A small text-conditioned spectrogram diffusion model, trained from scratch.
Model: 15.8M parameters, log mel input, arch unet, text encoder width 256, text encoder layers 8, text encoder norm layernorm, text encoder activation relu, norm layernorm, activation gelu, widths [96, 192, 288].
Training: adam_atan2 at rate 0.00087, batches of 48.
Data: trained on phrases spoken by 400 fixed synthetic voices, 39062 training examples, 23.3 epochs.
Rows from block 9 of the denoiser of a small text-conditioned spectrogram diffusion model, named by matrix and row number. Rows with one number belong to one channel. Each number is 500 + 25 x the weight over its row's rms, rounded and kept within 0 to 999. All counts start at 0. Numbers have three digits each. After the name is the row's rms in percent of the matrix's.
After each channel's rows are labels from the 100 clips, of 14976 (inputs lightly noised), where the channel reaches its highest value: "top examples" is what is common among them. Only what is clearly more common there than usual is listed. The data: phrases spoken by 400 fixed synthetic voices.
# convs0: first 3x3 conv (model.decb.0.1.convs.0.weight, 192x192x3x3, each kernel summed), inputs 0-95
# convs1: second 3x3 conv (model.decb.0.1.convs.1.weight, 192x192x3x3, transposed, each kernel summed), outputs 0-95

convs0.109 089:501482496472474472518496522537508519513508450452454530516495457516425492500504468467533512489529529490538498508506531538473506500488522500500507488500521489488514489485495479477522470472501530540505550530492459547499520500461503530514509486470482491479498518504495479500505476520500490539
convs1.109 091:531509485517573517507512508472495507464521507495522497500505557481534491498519514514483490512481453500504467476477451510510522554525506521508510499483474498516493522520512509489504553504505487462520484457509548487510494498523521461499480493564483483450506473522519533494504499465485497515
top examples: deep voice; dull voice

convs0.110 086:505528500515529471458492566503467511567498493528455486487486510463490515474481512471555530489479493494487462540512521551472550479489481485483514522493527535479534495471486510485502518519506466489475456524524500478468506519519498520506521488472524497512520502535497515502552500489521515490
convs1.110 083:489466472490479498477450509525547516470485501472515499519528518509464504513488505536484515519497475507531512485464481501520477525526527539519518498502550504482467489522492502504495516501506524477523508537526522523531478496484503518462472499493452488488525512467492457491513533509490492497
top examples: /ɹ/

convs0.62 112:483500473533509532532510491508525479533535530515499492496496448519568511524516497534489515519504440521507484489483461525472490492458501496493544505515459479540491489485520472500539532514466510467446525512517523501507521495490511471520563476485507508521481540516481457500551505519518503497
convs1.62 113:507479527491501476483475506514468511491410494502462516511488488501472476516507532480502532472510515524479501484510511465485490576526506492488506515505492516493513485516466540509549506479496465484509506523504490479491446496510506544525518517489481490461524487499484521472487510499473529497
top examples: child-like voice

convs0.0 085:521508499463468510504509498566517538507480534495525478534458494452517522482538532506504521528539539513534462509499489513524543486508523482516519465474512503502534503527455506509520519491509514430471500505494511524506506507480500523518506483527482468467475488508519527519497507567508533508
convs1.0 069:494531535504499472525491488506477503534489513457485498503508553504540474492516485495489483493498487504449525475468533448504448556469510497540495497543485463500485512500499500496489517490491501487469490529470501464513497485501464459532475487511508513485475540511512516509513491467533580530
top examples: /ɹ/; /z/

convs0.47 082:559537505446522520480504470472496493489498476532492526511526503475449531473539514485499531520520521518484479522545465499485503450473519533528490508508446524498502509537517456534533526467538485450507518508515505506518512544507511483525476524495514495507530451488522499508522488513509539493
convs1.47 075:468460486534534465504500534523517539509468552455535500511471497501473539496466517491451469492501486498509509512513514482490523526526512492459529513494548487495472498494497518458450531497450483507471492512468432525494508456478499482498507462514502549480505516508491519508504500502530496556
top examples: /oʊ/

convs0.142 065:503487519523502488496493498521547520512542539504504486551491524476509442524533541483487499500501487507521551485514516486492484518493470463497494515481562494529513487482513519493546524533518517490476483528464495507505526505540489490495481469520516458504481452543470505521538502539501531489
convs1.142 059:511510496503531480493504501446496501534547473446512495501500492470517513480483506497533501500493536487530469521497490498516509496473564555531546492517501507457503509524492502462500524496501547509513534512504525485505502513480513534487491527491492525540490549510498552476524491503522516523
top examples: /ɑ/

convs0.121 096:507532506505513502518452575514503480508515529498477501506482509497499493532524497443509506502523505506477524529474533510504490507492526502533530494530527472519485520492508495529518509506535491493533515525508478498501485495431504495471504502455483498486485494508509485464542512521487513521
convs1.121 089:475455523532511489464529453482453497533523517495512492511500515531469513469478490543500488500509506508486489463483483520496502516460472505494495505465502476512540498485532501511516512507494537480489495461455461484499520509536494530518478476548490523535503516490507489511526488472542440481
top examples: /eɪ/; deep voice

convs0.72 085:493497509488534528519490505502497535495448538495502522484516529531490496533499546538532481489494523487502511545492541459579487478556503537462534473471533541481490508431501491545524486486482507398534472487518498490534530519512476503474503519512507525513474469529492526501494521522489542530
convs1.72 075:503516527499527505527530514532496531530507502498459510509516508464489490495510510503510482534517519490485504468518530499452490492502530452548502495546454509505478482511443544486496533516488502538481517533481470516487514498506521466501527484493527480473494552464510485533544489507558500508
top examples: child-like voice

convs0.134 105:487531503522452481493480531504515477531517551514513517508471502485558512512538497480518502546498492515504501512519499489479478543478469472476520552496499537493469455496486476518487474493473478478479499517507500521528502489523496480484503481534480503496472542498501476484518516525505486494
convs1.134 101:518487512528535494497491491478482493488486464518520521508469508471468460462457514519482495523518505498492482506475475483520478446513539517578481506480493535550521517511493503489521528491486531490510450511481511461516481470487527502507524509470522500504501470533470539519507500508515527481
top examples: /ɹ/; /ɔ/; high voice

convs0.37 095:559507541481487475481518480512497515491496514460524485507538505514520461512451460490469481468501536479449519484507493472489544529475498507496481502472547513500503523475572508445435505490510520496483479515511497460464507510542475528484455497509529481541514526517511514478474499524515521491
convs1.37 134:499513496489493496483486512541544486511521515487490504516470524477475492504524473516524483534437464503480513524503497486526441428484521497512526501506461501480484442520487537511502485510544497487506479421476514521497487519499506534500505475538473495468469537487495507525479499483478467476
top examples: /aɪ/; /i/

convs0.173 073:501480492473529499489472526523504494518479523465542527481486519505542546461490519474540522485526505482504504475484564523532450488514537494466489507513505501488475472478522511512492551484555506456497436488510475489512497527463484524516525516486505544518522498510510520519477491517491501519
convs1.173 070:484489465538529497507515502530496510437490509485476474548516522449503499501504512504431517510534493504470467511464481464527515550533512516511516490539525473517489473494492499527500522532471537476467522527476499503541505496492503466512485500525517478485515520516517519507500462500529456504
top examples: child-like voice

convs0.73 077:487487505469524531488499515488546468483520499471483493523478531487532500507515521546541467535470520490557501514533471466518500538550526516475534513508502518550497458466562488492520513520499530513498486531487535524535491535516504483518534478504489519464523482486524505472505505530545538496
convs1.73 073:515547482481508521514509524482464544501479498494497492498534511468466516467522504524496493447491526498531501502482458509542490545447508532542502441495496438498527541537462506444502548511511511515491503474479469486499486486520490514492494538503492481543481499507471475524529510504441477502
top examples: deep voice

convs0.83 078:540513501465498556543501527455528460531503447470486452506487517525505495504514489551480500528518493521513502475499537472510499479474470514514504434552533493518452488483553469483521495433533438455451520538477498482504515484541493478467484496481468529488499501515482481476483480507481521495
convs1.83 071:488503489502544478545504488477516514482457500501483505510533542490506505520471524439485494524481478502491503553520481532484479519496525460458498462471487459496536530517445521459496512532473530501488475463504500538468509517469479463489517498547486461478487478468493495521508502493518514491
top examples: /oʊ/; /z/

convs0.20 090:529507469502529549490536522512499486536523520516502474496508501539508525509519544512496506479518500517530452494483503512490492416491495495541458487514465528487463532490524485454505552479564497531459486519483501505467524503508468520515515533518497522504496528536508523517504500461508509490
convs1.20 083:468490504489540467563476505494506540509432470513480505508545525495499490511514508456494490529511524492475521520470483484472443513503571512485502506523469511520528494488483510504512483472527517503538512551545488488535481507497509500525443452488487490533563485451491459486525436547508515499
top examples: /oʊ/; /aʊ/; pink noise

convs0.64 090:521535509550484502547479467507511518520494467532465534504473507475501508466465510445501512543453490484493523525470507487526468509519504531525520495488473531462464528453487470489493491509523461476504478536487484511515486502514481497473499491469540486511475538510515538492515523495482525514
convs1.64 095:462509462514528451493505535515518542442563488474501495518502514516533528513506505522482504496516516503498487495494508487513527510498500467496476514556508539494540452504525499507507508502466564526459548467465487487494527499524493458522495487500489536490534481502505485485518456490559468488
top examples: child-like voice

convs0.89 087:495489524545495469512479478489508533537517492490552499474495534490497493510457515543491478496462540503518504523489544485487477483486521518532508479465462545530477494531495543481515519472473495476493520541537535503532512488467519486474501536503513517547518540496515528491539493459549548500
convs1.89 082:520509500493514503472544529479522536444520501466513520524524504509442535483545507456517482517523462510469489485457509463517490554501512479486515500504494486486496472481506495566521527494512438521494524472467526497464494491532485462559480475508514496451528470488490491505516524515489437528
top examples: /oʊ/; /aʊ/

convs0.25 098:518506484451530487498509500452475480462494518504444501464499491512514523533528546478515484455488523506497500521502516489471497518523486543491488498475458522501442519524522509446477506494474489472491463504509496518517526501435488467491516514495468512530528507501539510481501503467483512428
convs1.25 101:477502500468504518508510522504546522573496518498506474501512503471492480471479523515518510496497480499488517498464508510540501478526501477499555435528492511525513462509446533505544471511497485506544532533506498492491490506512501529491467458489475543477473493470497485493536493517517491544
top examples: child-like voice

convs0.135 081:477536483483488487505510415496501478503468464511516544489502520517482520536497511530475499480501489525487541491513508450504503481513528472471471449525553521522508505489499529518533521514461485547503507460544534479515483528507554513481487497507497542464479492539510492488543523500505528447
convs1.135 063:524503508472496518472486546495508471527494500499492482513492485467516495480502465523513463499491525483523476517486491499482497536506511485538495507441492478500508496476438491480486502483532491546505515549507457523466455502503479504527511501493500465512528495458473520480484516453479516481
top examples: /oʊ/; child-like voice

convs0.35 093:510485480483517530532542535511515510506548513471510507555549498521502485491527501492477495541511550499497528509532439521492531486510509469528534468498529473502512540527505538466539517513525501545513521539515508513460470511455490494485506494522532516503520502524528489545505501520517497531
convs1.35 096:499499472478501489510521516477465472502532517512511486508465524492434475503501518504487492505475480497476512510453502468516476586485486531499509542472472488513485488486523503483506556511539490485536494495531522470523525489539518564512480489514534519502469518500516491486536501457453524488
top examples: /aɪ/; child-like voice

convs0.27 092:472517540518499522533512519463537480489505520529460482538457500528506507479546495513490523519514505522514518513513478497480512449534504468502494530516489501557522492512500483501507520532527475423487509524522509533521468498493473528532500492519456516503495479497451547482529493525523525455
convs1.27 078:483496485504521488452506476531460534503522472499509531515553494450492515497451500531487515508511476491456505551497532512544479487470497520473484464509531495482488482511444512484495515497498541519489510516488509502498535481520525516513480503539561497527510461474572479479505507441497498535
top examples: /ɹ/

convs0.146 127:478519482483514522465511461482495481478478469482498495514518519517473519493486507520477499496499461481455492532468495519502488530512493481498495498509526504493509534472425492475495452437488480498507474489517494488462480380491518465508476527516470507474490485509486496483514494494492488454
convs1.146 136:510506505487484503522495517524525525503512566492502501494463488496545479505527521504501495492536480477514517504508511470503513525452472505493495505524486503489505498507507494509472505548504511524511480492499524501535531538484483517506505488508502456486531524482503476520510471500473451527
top examples: /ɑ/

convs0.130 078:451497519555518521499483501497507496436498496472512506505474501521521464539463504451526509471510467524519527471511468492488505511502535484490486526490473540523488520517514495477518519532509483481519524514553568517507481506467465485510516521555546476541487489531515515534482517472483525479
convs1.130 074:554513456441571473509503544493490495494510525514495488513486542507524518474528500502467502528475482515462492529467468469443512553515478502487484479485510448538526462495507491502513494474476521492477518538483468459490514482502527523512493517480486529493529512512507501472535512463448500510
top examples: child-like voice; /j/

convs0.95 102:488490478540495529535497498511514521487477482533503488504492484521491543485448513462509505516516442513487530509466475495500485527502496511486507455501505492512499465509484496522461474465490446518547477525540527514419503473510511503489467515503533502470525501539528489488470499494462509516
convs1.95 091:530502490490530458530488526501509450479536515481488488495485527498523460504550488511494499508493516507465499524514511517489511492501563500480493449501517497465507572485520468479480505529521531496485512514501473518504535508511499505537453469469491493488531511482523519509510499520507521484
top examples: wide pitch range; child-like voice

convs0.63 092:488511484463502485525517486516480489504505474498447531507512504517529527491495498477517484502498434512506510533458521486490472477523479528497530464509558451483492465521467521555560521521525499514522490511566526518466498489452518479523521505484510499493553486490522464471440508516528505522
convs1.63 085:500510529514467484485499534491534528499508518497513497500460496496482507501526520513470512547495535501564481502502475511540512559502510504491499483451475486500531514493511522444433520507512549532470468519461469471520500501500500517482520530492532529508455500508494497531513524450495546473
top examples: /eɪ/; mains hum

convs0.115 076:506489556471518494486534523508512525487522523523514502492498517526513522492506507512537508513531485515471483470504516506522515412510460503495511491491477485515524527534513514490522535537523476480501508538494493516501468495433473511493488504499477510529520515530461492473477506513489509483
convs1.115 065:481498443470522490504503487485493526522499529473525494523508539470478510504529536501481478483479491501479488544479472482460490540474495504488498494506485462527460488493545522517504462530462499464482537460485518486500554500534476480511506481547541530532497480505502475506549543498527482548
top examples: /oʊ/; deep voice

convs0.108 099:511503547521518514508465515506508522482478514439530481446462525521509488542494501508493494449455499498539473528487543485504476480538516502544503489501504512492487491493527505501553531481531542463524471556511517504516514493444531516478500508517508492528509497484491540501545496554503527509
convs1.108 091:507504468467574496529552522479507530537522521521511501518526524508492523479527543479497501539516482506471493453444483495516540535464501511469496523477485506524514507480512494462499514473479486509479526493452459498523509513520496465520482519510513482457537493492508476505525486452521450517
top examples: /ɹ/

convs0.186 072:472489502479489545478482451488494492519477503492510525428509515520530532524577496510456494489486532497533473478514541495504492509511521479506466499494494529481486548448472490473511519507494552469510548490495491483539516528546508511500525499538497514492489506491494477487504471509494506525
convs1.186 069:514514512469535508475502521474490549511462491512483457539553533459510488522526483489531480474506508489487501493483473513517541533524523516501482490509496503502503434548487553511530510474508457553485490500487467483482457502508519487499460488503517522473514461517464479511496499475519504482
top examples: wide pitch range; child-like voice